A small image captioner, trained from scratch.
Training: adamw at rate 0.0019, 8700 steps, batches of 128.
Data: trained on pictures of board games with random positions, seen at a slant, 195000 training examples, 5.7 epochs.
Rows from block 5 of the image encoder of a small image captioner, named by matrix and row number. Rows with one number belong to one neuron. Each number is 500 + 40 x the weight over its row's rms, rounded and kept within 0 to 999. All counts start at 0. Numbers have three digits each. After the name is the row's rms in percent of the matrix's.
After each neuron's rows are labels from the 100 images, of 14976, where the neuron reaches its largest size: "strongest on" is what is common among them. Only what is clearly more common there than usual is listed. The data: pictures of board games with random positions, seen at a slant.
# gate: MLP gate (encoder.blocks.5.mlp.gate.weight, 256x96), inputs 0-95
# fc1: MLP up (encoder.blocks.5.mlp.fc1.weight, 256x96), inputs 0-95
# fc2: MLP down (encoder.blocks.5.mlp.fc2.weight, 96x256, transposed), outputs 0-95

gate.114 096:516471508591458532470484463448483477480568576504455539597465491504441461428451555466521532495472502470494528545521522482478542503478496543427524482442530529471506486506532478543494557466491534502604539476505466502473402539429569546441444496535552551517529529486461446536500527482502477498
fc1.114 102:527488555451430449481488489429527520510545462471517535482454544556464532476474574548514518578549536466459455512540443486518520407508541489504535434552509581514475518479539417508466454507485460485500442545417505474521486487537583513526451480513457490539578527528514450515481515479519529565
fc2.114 103:505545549556529480444496588460547472431547432452546520444556494407527490484451486516516507455453525514454508595450487545541438463494536466486502450528471458616493430487470520481493503520508499551487442491511480521522528550509555498544494571520487513528484552430459476511509550519485481508
strongest on: noughts and crosses; nearly full

gate.88 099:491484558444483577479501513539457516481506477471511434440576522502545570579507510545464471522453432517490423483491527456501567478470446488557468504485490519451480516413541513510493460421552511543558462488483514486491480529495451551441512533481511442465437462490504520407405478486506497469
fc1.88 096:558502501485460569508518500547524515541486485478504509526487480511441526515515417506446409585470475556493549535502497457488495501415519458484481549439454449532460544425580533489530563450527467514524530449577530547501544538516495517461540447518532458514441499564478487534485485409487533454
fc2.88 096:537450515488552502616536476482501493518532521569520499529548456527564490460492504524511478505538504463501419470524417496521488465542434524463488478542377466547444449524483526548473529484444527492500463494549390496488574533508440499555543444572500464523504542496482479525489507508484454484
strongest on: digit grid; draughts

gate.188 116:473437551471514499466493482617536531420501461483521444452480526513475572485502444497466484558540514454515567584500424507502541522549469479506491479507462452510527450520501531569526433532498531478556543500534539514462474531481477429531515472574431499438519442459450526519417513490491486518
fc1.188 122:541546471522510502490484532468479518540546495530529468468483484530433526501528491477575481489469434537469617523521477536550551522585480473437540567538490509530512479553488470482482426512601483432517480441590577531456525486496478464498479488479523572549529500493554483530539547460515544454
fc2.188 119:504510526466535480457513479547551533428457478509478517558518549488369510476556464511448495492485470501497439483502553503507537545470503470475455414466552457514467570408588501510527483502500451506512453514502470475436552502476481539447475482425515601530556512479529497511455432522520502518
strongest on: discs in an upright rack

gate.242 095:499514504558397469443419473476507454452438482493527492541436531440500532452508479505511509573516510508575520529490540458492429486467473526471463482506443458460571458502466497469511424565518522480527537482504519455522431510558526434528522469479417556539539515491450454488525512531469590499
fc1.242 096:539423483506488532493454478448524504482476554552535554573503485513490500498477481505541466463489478463457524496477569516407465461526563517560478490521577506486564479458492495495505386503538466558560482497508549506496469440451453495555467490508454509526516511564462513593462423432541554467
fc2.242 092:541481470481463495481465499485509473455457500389468485562522526480451449448500524498414474525499470482498476538489454505474559594423472503483476554477571490561492539496448423466418552519470487553517524507513542494431500478515447491489518495510439431581519528536481492490471561507572551527
strongest on: stones on a line grid

gate.179 106:538529513459471485516577526597406445496552522430573546561460478513531517498570492565469498515480430508519499469519532459552517582492518523473495481438444443530507538493455543500514485524542502528498439493467552582564528586498512544519581496503478504469499469455499492493461491522464518461
fc1.179 094:515503483492547437612540542552509487515487580623510413487569529525522538501575477513471568523469507454457508455509463477530494549521477532497515470580503517486527479456546485484471532531531456481523507430448472470529468511493472531486519458478487510492527439576475540516482479393535488473
fc2.179 100:487585535500513448469511476498480449437549520432448563453468494440488486485485513519528478512476515532473525492460500535514424436403512514500508518485502497500555495533490538439508498554485481521460464440602465484499520584455453515464472507516459615506538450458554525510579508456503434496
strongest on: noughts and crosses

gate.183 105:473524470533461450512493526542490516606430577515472613485516536460433514462508481550498491510431497474557537498491506467455466520483504499520488519506451499511455518509547456472554601446495498441540529460461461481475508507578516536517431511566514453452521481526535543535449563567452512496
fc1.183 110:576488433460474531548430568449480484538464487536484467412542474477508507576484481472551524514562473531496503465491566501532505534508534582537512512488523523451493514548498518462536597547467514548472524517454497499465506453500482562562527485596535443494539594550549479540487536526471492512
fc2.183 101:501441464478502531470493422477483493505561447441506499473450433476520532484586485477568463473512499477406544548542439503488493588485468522543499524569568475539574489522550494474539550432508482501461502489599545509480438544532501536467522460498523512509526427506461473495536527512560511444
strongest on: second side has more; draughts

gate.208 086:494513503445510517446506469510562514487516474540503531523503496463445473492533470465483422496401501529421479499549491468511542512455502494537579535461544408493534455509448538526492537543472524491493458539469574468546438557564455481487550545416499457491527519436540455542526503563587504539
fc1.208 086:537485529517509501477424511550521497434383491474510474576501465512497462577506445558502515478518521555489464493534498498500479501526524463497550385504516479498546526446586506557465537503477408511482516480524552507444520464513413403512518506507498485439542532566518493503475509471488513425
fc2.208 091:528532494535447550534501521509572459535493481498510547490552456388484465509465535534496482485453499520526429421450489455515455415532517580542481542559445494481507401489599502512511449442531432475551538484475489509479528464550447521548508496511476485522450447477495553497483483519466521459
strongest on: digit grid

gate.219 093:575472557554460540504524529511576478476430587526516500505465531572420525530514450524441545514524474535552543497565556470530552552570440446461525460486543466534502453482588545498503530482481562475475472451531518440524535499503451555497493534535511501499527513511529535525493551458454465551
fc1.219 095:536505534555453524476567467494468439474504543512543449499508446547486545494474459522526478496531500497505493542556569505533594540523538454498467508453450464525518552546469523403451488517480471420487461479494481398475517444502450522477542564548489545502451448540510530509443574471457450553
fc2.219 088:592501458543486429523496414507472482514514547572504500553521546480524514454507503493471558443484496479495513462539458446498416588486532490455479494513460392420458457497562460542507514481498480455498542423483519516515508451479484518516553459500468532544517516489554470520501426561448559533
strongest on: digit grid; nearly full

gate.99 107:471502520533507506612542487494471535532434491492445506520462510520469483506531502563486562531520508564541526471516475455497476429513386543458481478518497425510520468519534503513485469576502500505432588441496538479472480459512504498472496439467486522548545474421496525450512520609547447439
fc1.99 093:544496504461522572447466526563568515500500526467428517503545465541532500452480505508512463416511472475525460473500526503509547478513438525552505467425516473485463457477504411544526437556420517553524527493490530456434534506478429509374469515452437538493503546562517535466497484474478499454
fc2.99 110:526494480527519582456490433482530506425489502386494462552565562498535493499473491511532532513433531500485506538514534565502459483463554542524481547461563480460459513542461445507452474481548508472487538536537430580536494492520525568500503457522477456531470477558463499521471443479501593414
strongest on: stones on a line grid

gate.175 103:465520526510455498429517493593476493529564505548541478502481552555494496553474474450506464458573498421522533511492457565431531526578463573508534483524452483519537529524479485492464523482479561498483515519483504594461540513532456473533524529568537460481449553507558473498448434559559568510
fc1.175 103:470457472494466495513498533418486478486565484515421493570586523476493501512416525494514471514497509465488475499526474491452462471511578516444432573444440456458521453398508485488473439502449454531539543461474478474545519521522479561471466440537445473459472441530438505450523452525536546492
fc2.175 114:519466457535490502435511507520537577557522430505502402504474489461411531471506514553522520577448480529505551547459567435584468486485471503523472471518550510552503461450511487531460502481451519549514511505605476454464402467492504530449446534507484461449510543516476501503527460559505509527
strongest on: discs in an upright rack

gate.15 113:468451504487473442483494416479547553499537543412536403452540552538542541503500465538439540476474503454505486528515420513513498540504526542505532489574428513519524493541581498521524461593529535461554550512507488539552499533513437434553538489479484492475522497463495487442552479560472506454
fc1.15 109:479466551516605496496481483469483495541480487572462529518536478482496442526504488540447514493519433406519374491497543490445480506525457444482459508465512509490512557455512523504526452435447526525504493428431482460488513494441549509492489535533547399513488470558432534480488434550531511471
fc2.15 108:485543463545484586474495461489547504518582420495559430569410446441509515469488469446486556538555503505477542460441482516531517505423472453516515561512570522465450504474479488492535492486474539549548530542489557511520489456524553499503456487548562418556438500506506467507465454489483514533
strongest on: noughts and crosses; second side has more

gate.241 113:484525538497459533493514440536425540485532477498488550495447506470563460430540475521514551504496431505446566455528473461543482546473506484544528559556539563513439521449448536557414512458526497505498506478483464595430473446511552424481498433532545449517466442507473517565487518477492525496
fc1.241 108:522519458534494491509473519555449557518559556457547533498483494569522442474554450477523484439461473416531458489500457524428515381592559511468520503463509534528486520462527506488516504451496507543466555553508420492526528450556544543520440494527515434509450510497442533543501471455472546487
fc2.241 111:544562477502474539482544523510500462518447508439494507537506474532525498517453492567487557412518445520466544444654462539536502494449456494559512537478515452540507478435474403436477514472525531442508510537489567453473507450483497502492540596486461526510518508489520515514540470472449538502
strongest on: stones on a line grid; nearly empty

gate.166 098:494531501511565533463451424560548491442506429405528522498525432463482516479498458472425458460494506441546496506541477517485511450510478505546478458452508521533582473535476477564476522532552511509402515528563489536511454515527432447593464494493520486473420475439520482478515481480454545495
fc1.166 093:492507500476520429542458536516552554538503498496477421579480595491536497500517511475501457468466479495549554524494502466537503515411560460569428501533483556438557495515424548500505465494536525547524454488549499499501562430503420434523484555543451463489467450493516416473458525488505506516
fc2.166 094:437584517542519478382550448479538461500475462492529468540460470541503535562453492500505481425530492540603512539514482540495473451516516497406486582537508473529491535509477553523458454469498487454491561500574471390523525495499494561503473477465448448496482480513444477480508494479539506497
strongest on: discs on a green board

gate.244 093:536454428445547480504480528547492546562494555467504528540545529499526452485476435493462516496495568482532539520553467456449458496513514560461465447526555485452566459518494529477538485441521403576463480501521468498487523522483485424461548476445580521561483454500515515556583462517534499561
fc1.244 097:558570509591504466557526526474491439564540442532475521501592463494486429454511530484478563448539526527523534494533531524421462543509505530483528490524506456555474565481525469562530492512437479469592453484468529505579553473423497492483490530471532468495514530486525533516453504417492466458
fc2.244 093:497506495470480532540455547553482508523547541425495452446465561479477440547536516530465492524510536554407493483535483432510523594444475552592446526510497454485517457548494523467521468544534512485443494478555483501444446463450451451510509400514461581486512525486510504543549529504489466453
strongest on: discs on a green board

gate.126 099:433467476539514535488435522569497504456542493533407518450463443499484487565469489450492494467506479491473497511446457477506530517487503578491591480493521548460537420453416518484547498459496476490508472451510422504450503504545486503458374532555498512486476533536512443529588499524448519507
fc1.126 103:542444535522505530485396482483506433415558500514559526563494457486546532532456496509519516448581502519545587588571493528506442452450552561489495556478463518532448503533466507509543499497480491539565464509495527523489487555478537551539533553511568504525440511510439463495484508519487548458
fc2.126 085:539474484485476521472479590501485561526524515523530555504565547455496584507521558507513430577468474462600462526533490493506548445528608510521417524482471535479453475509527513521477488527461473553553472440439480518456464524471407448493477497496500514505490492580492459449490532461503473461
strongest on: nearly full; discs in an upright rack

gate.186 110:507516463477479447508488536485466602465481503504475511535528432481480440516537490526497548436550564491492536483477520488538549526523481585553546541455467501570565538421570472589458498538466563502490511555517497526523494484429481560464502499558482521437535528441513579521447538513542487491
fc1.186 115:560458439435464558497536457516412416487467461485477412410457506446529520474527487552485515562502472510506592496517516481501511452521543500574543548562544514435447525526483462516485499517481452542509521460457515481421515550567520505464489476526447553523524516473514465532483559530495472467
fc2.186 101:457520465460490448560518458539509444467548510475522467525479481434503549450494525498557526517477511453454535536519494481513479497397538475453486485515526435610573512465537546573486536469555581512481526491459522555532438525467553494462469498470579517518529535422492494558532528456530506448
strongest on: nearly full; stones on a line grid

gate.92 110:465529489455544473481448541534522498448568474572540521494501517493555501479472538547527509546567492515504474454589526577550493511486524464458466473474477489527565516510510392459526510510498534543495495489546430468521456491498454527461541415554399490528448476515557523518452513559420461491
fc1.92 119:464506514568527550484485535519548587491569495551515450545489479474466472529546516541488444492470509482486469528502542499527517488515554498534517507548526463510488485541559515500421506469427484541510430596448434498491505498407501431487567541500515499541560587501520519549576540548486554448
fc2.92 111:524435450497408580432507501500507533514532506464516457471485499472491527545465536559507527497514509515557518488468499527489527461526490491509472535474533538428603470555439402421520526502474428531568537491438460464472457496511517584498512535481465444478491534502493588467539515532535471560
strongest on: second side has more; noughts and crosses

gate.6 106:559539496552536496464499493445471503527507510460477489487503546498509520526446503505467438524564513559508567525595541506506465541472552483409513509522475516455484482478483502431485537470494479526512463550561531515445529456494502531500458434581534410444470601404555524515487495568542476496
fc1.6 094:442496548520496516533541449538419455454484490530515528466535498556457483489531492515559546562462514518464479492538497480534517531528512602477464456449579482562590529520548524520507469530407510526498433458494446476565452482433489511453548449525468495495463442493553446488501440530559495499
fc2.6 101:542528484477502486500485563474520526500449582480568511565484520514529491545463531551475576487560478550460406493471522453487522477492494503489412541483452482513496451430470523457567536517539471540445476519494480464525547388480526495509472562502492448471501523499555522428450478416550449488
strongest on: digit grid; stones on a line grid

gate.32 101:515528519460550464510486552545448495483460477594456464523476457519459516522479543440496528499510455480463538464505454533552445513514394485460550538484529483440498473508484424497507490459521445460530608498462557500482570534582497505507454419521514484592467505513542517468479506498474553441
fc1.32 099:480510542464536495493452435473527488516485445544554462489520504455471508448552505557549405539380440466498523514528430516505517515529443553541559500500446522453532487522544431456481466482526530527511487455520522487497488466435522419545543532414479518473448490446461507446547468481498519557
fc2.32 095:508451532499463568508411509503558499495471556507557510467445540422505512475557566470410488525439558483443528442509496470463518405511472499502467465492509542521567534481466543475480507479526458513496489575485499547543486486526377467472483550565540510488538478439503495546472509520522561497
strongest on: stones on a line grid; second side has more; nearly full

gate.182 100:506487489472486485522490507437522526524487540445460482490471523509532508507398521395481492473384537490533498512539469483626443510455477514484478520465520505536480517511570515526519539508595572507569513541570518546529485521582483518530530447500477440470505443469526516483512490542528482571
fc1.182 108:539503458481480556447535559504501449573436540483491507477568520467515503523372492504543497538466526542523487442531452455515586481519561510471512502520498550495489471433532550487478495493498498531474505383537516496436480454504481483517441459559531486460461552545505505519528394466461484535
fc2.182 099:492472599541485504501536595440486534555490527519532457500508514436560565440523497577478530534474468496453468480448518445495514537511516512485545480511544488457555507426534493505533446404531483461539449543442480537554549479507579569459510444494545513531419516474469516495523468507476476500
strongest on: stones on a line grid

gate.94 099:562502474493413528440474512479522478494489518526490506414450490455527516512431473489468510569456430487486527431504522498460554534531464582473497537498498533524447456481531499450469533519466510527462591506442545548442556478421512457598489495488421465555505505534513493493526501460415516515
fc1.94 099:455404549512514523523420498539511530518461510481492564573508543516525468513504466553525524482582466530525475543524554442490534471517490482491458548474419493559502493494538495527540587525479508434455465501511448539457473533469440479518590538441467441494534491555561566513477556529553475507
fc2.94 098:508546494525449555495486402419523534507546513445511488453471523563506550510542553447533476544495501497490500504527390497525477464559543533511427473505471469468561539482573533484471463517454469535494501509480455524504435532516530527460453414585515506483516543516459417563456504497466539464
strongest on: noughts and crosses; second side has more

gate.185 097:497553494500451503419499483389514390498598543483533479450480448555507510509523539517545512518486476499510473472468500513425486471533501538502508571448514482549450486433497531499503545521481535467563566564492486465523460521493506474502494451495432454432531481490443509435526459502511422568
fc1.185 100:517472523484447512568434458537554512487480493551470443511506495528529548520508486460529574521510541495586599504480459506509452605518510464456494451532495505498438552452483488439491475561526450468482491380488526480507525437541540493477522462528430420459515510494472456447509457459512509492
fc2.185 100:511537482476497558549546527519481435532509510541549503539449485430556524519480487464508579455505515534555498500557456449447536504477462550495512515503454477512444581533507494450505509445551439491532556481398484492563480524513495422534518451497544436541623503457437502526489539488509512514
strongest on: digit grid

gate.96 100:555415487538481511496442456442589494505424523518519462560477482524493503503452485613432529508539486509579527461544494468520453566504475527543487539537487552587490496526476495482510534508564514514447421516534512505422536528533527418469522550560466493498479459477496517505499492551441522502
fc1.96 092:546531473543385448435496523481551496446467551427467490505450493476506511513437474534521485520500544495528516490490525506552455548433530487455521505515477528448512461534483548528543592533455553501409432463534478565526533549494554415504490481513491522435468516437540528483508499540524470435
fc2.96 089:467488502516493495492489493497502445574517527529484481408466501500527529527526480506524448461469505512657522511505521485484526536573471480427529516512466551534532565541545495548482462498486447533429510493517502561524465609517421449470507462409543502460506488470513505529546495506455545564
strongest on: digit grid; nearly full

gate.196 083:444480477583549451527505516500549524464560513552557506517490491464550435488485452474532506557462516456473488489487521483509471491532495515533534476541476520521546526394450454533550578494449497548501507510437489531419534445520473440464496490525416459495480422501470414496574447555526497462
fc1.196 098:548504518479501451527461531530492433562483424548479527566515527470497567479538460524552515500527494542517489484462488457447542548477489537551513479562557585429503480491525484465538468601516462508529543576590526524512489573469486564545460501474492494528526565577504433535475483489504458493
fc2.196 091:523552449472459459486491490469487461505503477497550570506488412486483578495518434429463563498449537468527520494509511448502536441532486444534505462474507420471481534488455442438597484480497501589461527569463498462461533462418547558462516514476521490476488466491583520518493543501511462556
strongest on: noughts and crosses

gate.139 099:578496441539423481583471454557493448558554483569423475534503519493412547473523513592468486510498531515464566491557472542527468479480530504454502453537510496475456524514466534520512506430486465555489478524516541468494429499516457519520486610513560534509549520530435528541514519488541502511
fc1.139 102:422508510514469496453426516496470415501491574521469455521529473518479514458571493493452541509543544565520542535522531500454541457514430443554426552466482499516443473437509495522526534584488479447501475466525449513486473493509532564470528546582414556515507510486508451532493495504448553434
fc2.139 098:503477495513613494509521469494512571500461503577513480548418521478521530475502512469533497567490419483406501462449500438542520540533526422458469483490455506503459568514579484521498484494548586544461514498500527561538558475576429486445505480496557493564542519473472537498508463479509485512
strongest on: nearly empty; digit grid

gate.16 112:475526557422553446476449497455532458439526506464504531556513457468556489462500449508502442493493566499480547523515514496472479546532436465482576497423513488491517484492511480542489504513472445492532577466554541484583461582467550494438607433497481576505490503491519421496462497501478540488
fc1.16 117:496552492536489456511508434562431525513464491480547514568462505481540473511536509447534393493498524471519546487478463499460506495501445521453476551509452436495471486537561553503442442539543518482509542536402480534569453496490532516500455404457515530549588467558469473559493444527500498490
fc2.16 118:521465431512409453537502509522533491450484445476452492467388535521504448578470525467532463537516562536525511520521523571457509389480545516507423495532455512520563559558524460537459514502444490511429530517460481497530501459539430491538459469473457503481551498490508464521468525533507498563
strongest on: discs in an upright rack; nearly empty

gate.74 082:460546468491434499442497433555532573508599547499510550485515495443508560458521599500476545492481525497515484489481518583550490476503519467547529503498478544456547520519535509477494533551469458543549458553513501543531521446517518533462593466529502495452480464529541531561488473395521431526
fc1.74 084:532475544466534474490520492501499533519571455489574391549425546484441545467574480512461453587484470438478536488524546534448473439509436551507472480494520500560496493546497442459514476529496480573481512540545535496536467493522481533455532496509534502489469554447461500435541454475407480460
fc2.74 081:462511521493489491424511521548453417502502513505529516449506490512527542481443497468480476458489480485499471457424465398478471520485549577499521485520478462509531490540547536482500442528607466564538543460529376480445469464546448489481532502453520452501526506524462534495522446544458419447
strongest on: nearly empty; discs in an upright rack

gate.49 106:541571461533570493556480538501452520512527529611466517444544484404504521500514420483533531559602459420529484488465528430442536461507520496498526556491498498522478429480540481464472539450468526487527519546485506542477498462497543527470464472505436496507521512511481435569567515510518465542
fc1.49 101:473520589505489549412585473449448492503504532516476472446452489501536498459528528480510532519590463485490384470540454537558509557486549510494500524435503512424542529462525486528547481483535494479470505515459508525553509497440530552424510508451448427506501538493559591473496485528475517469
fc2.49 099:547448567542558492541517533505481451433487464443459515541494490493495532530449434544441554425547439552512452402446556491473498456428500493473574500497516470546477524517520521506494428476462442510442550529517517529510535541546504485464476519491486537546454521559480438521431458507484470456
strongest on: draughts

gate.142 092:507554503576571544484508476452455467447513540473467463516456527512493414516429533531490574492417521508468464517479477512606509454507491493478515512453594474490520525448496549520417550547424506552475478503476497480490515468538495562520509529557466486443448461535548548515500521483466512579
fc1.142 085:467528471530533494513489461499490482545539534478512571438413427463513571541472501458503483496474468542525477492479485534514495501491436560503512540436474525470529472548496501576525585458530508504533532580480482504565497468510539467516539423426576489461547472409514513495499456489383486498
fc2.142 089:487506485475553601546493479432483510509486512462482407475543454500519487555521479437481474535569539447507548511542489497488514577523462414497570521498523478467487515477475515457497475487556491492499522579521530433515491465463518644557526536465523506566465446534466448486529523490550485493
strongest on: stones on a line grid

gate.23 089:529525487480496552458484439503509510396481606532482609489514496458480533483477497474496570454547430442557492530546471474451510558526469548466455445526556500468522557442513452508528514485537472524564516504518516518539526557505502476539476548452555471452583455549552497491535516536508478462
fc1.23 077:524547500461516512471463504524455411483426614463472483493430592533439539538502524568509480448600487494483491515477511466516455530472526528469488557509533444543542499538422492502514477482491447540512536527550471474564484445533504493583516559482542557494531470470458475541499454525508462490
fc2.23 083:486532515481520440546507534552465499515478501593510475438497518526499474525501574540506499510531537465568467522504435466488510510547494595506431552508460491431593480478494463474409460480523409459498557520511486403528535512505459422491524502500497516566569525501476557512506499523515557539
strongest on: discs in an upright rack

gate.225 081:450499492516437458476491503494554442529508501470510505468560533489460530553515474496546522538557496406459480488538453456448505575434527527469441517489516466560496495487536494414513456401462469538520563587538496528523516463410497528505516514496545520451462511450548480563473555501548534553
fc1.225 085:521572517456483516523509513500490460588497509515476495438443542576484492515479509510448552457522540426603539498504493537492500426525535474549513482569449467525543469420439443527525512463488544451456462492460488515496490484500392501484517532484435557507534550418516534436507509499493444495
fc2.225 081:574441521520469489507524441503528469494468384437516532429484421491499459508505466528444460542513428512530567525458521470534463511527458524518464511460508538504510498440489505431491515472594507478494500536479549521439480442431516549420534528490524584482493537497497485577494526565514486451
strongest on: discs on a green board

gate.198 096:507496476528429540530508522510463435529498545476523486609481553530479488533533501538569482503423450502504471554504469511432559523554447464486476496487515423541504505475485503483453589466513565501530516440421524522444480469438478536539462464496500512552465513572485503466420532494442558445
fc1.198 106:514525534532555441525487543504441550447473487522528475464500473539498521478484498459500426494530502463514481581430507499533483580546510450533465592450485491465600547447451485489500458478517450527430515476516471432510553510494562498454484520479611500470501457550510503494532549578464449492
fc2.198 095:491446437532522479504553469509501485526527473542399525524498478517481475509503546574542492475577490503479501516574497494553563459528543569481476492505532523451509573550512452463551442550414511553478551456527500453498451512505474497550553510445481500452469503607462509514475406439512514504
strongest on: draughts

gate.168 095:459485532488545463518484530528521439484381500477567478435570538465445502487558534493454542505495604451467509494534533472485459498567489553533457508505520467439503464407467477436538446460531458470466425524477456505494528484536519491494497480509516552496407511484490553500549451521540523461
fc1.168 093:522523555476478484498509410508549525449520541468539442530500453474524501531438464540534441498474500453431532563502514508535487450550525560558452567407492436477457526473457434537561497537527507487541472519457455505473506526557457489458489437466498512581502522543467492557521468413529456487
fc2.168 093:530488451451518555470491575508500502505576524538447488523525531464518518460481487510440524552514517485456494461573466492448522480468487588527517537453461533452486515552484464509418505492463421543502447544526496515616446514419556510499547491518437421515491427528568464481516505511472529492
strongest on: noughts and crosses; stones on a line grid

gate.190 100:467432501433501511533441453561545486397504506471475472518525524498533529433467384524528521489490454490489464468503497476534467538565504438503532491486441472463497444496506501463470494497505517484497458568399560478493450463473472433536492523543479488438462427465545457520440496515554518428
fc1.190 103:372507483568492520536485483516509486541540389515537550523429500439495483512515482523456489512537462501459435549525570460473486495503499529487576531507505489429509471426487526433447504476543516489502513584477459543509500500491421471491475512575508428504481509533414511462513476556520529538
fc2.190 102:527506488507453458450489547520513483458487500506522424444490467453460486495430578552501541539557472456468529558529430486504466509447502400528498536474509538530465487546430546537498525501494589508528590511517498488511411495490528502537540575549533436497505561504448572523467461481541508471
strongest on: discs in an upright rack; half full

gate.158 090:473546482468549443388532566480510488528492542477451420532517533487546528564499438484480433553453538463507544508479521410484495534566564481501502473504504508510505522508511511483523400495521523487463452482487501455512480380508398482557523471492501505447548510493541483505505454529511550546
fc1.158 087:489454530526480544468543431422507524580465455556521511462473477507588546454470469502530562445459539471488451476482457525522515493504454487473400476490511571543502492501514570533518527583540498529512499436541492548531577504478547521560458457499468571501576494553469510564511523496503479479
fc2.158 083:477528546479514498442467555508504483541488511484402550522465468555527591487411511455455507559520477489443456543550498415507474490463485544432508543444514488489533546472507485512485503491477584491482434481460502526431533482544491457517558456477533515538585512476430486514520411442484471501
strongest on: discs in an upright rack; discs on a green board

gate.84 100:492513509506436483550432473511417514521474568507488450474528475494462488468512539526469563517499524480496540497508515460526434505481484507496479433477508607489480535475522414530595519475569490487472521477478507534578472595514580484484491439560505487556473481564494459410468469494484547552
fc1.84 108:517505510468485497536498467577507480453458461525561575467452478527526574529532454443523500507500442472534430516512450492512471378500493502440505473530505526529511467566473503458485509513509478536556426437497522545515481451529469489454482476462471393448541498490522481463609433512478529535
fc2.84 103:422501500521455461583519471540532487510420470467469431491541534490519479577515496475511497545471511441519499519482517590536513505476483510603494559488554555526496488511502497490473482408484431502507483542507497503487409561553546507505472432508476452507531421541504514462493444502509604467
strongest on: noughts and crosses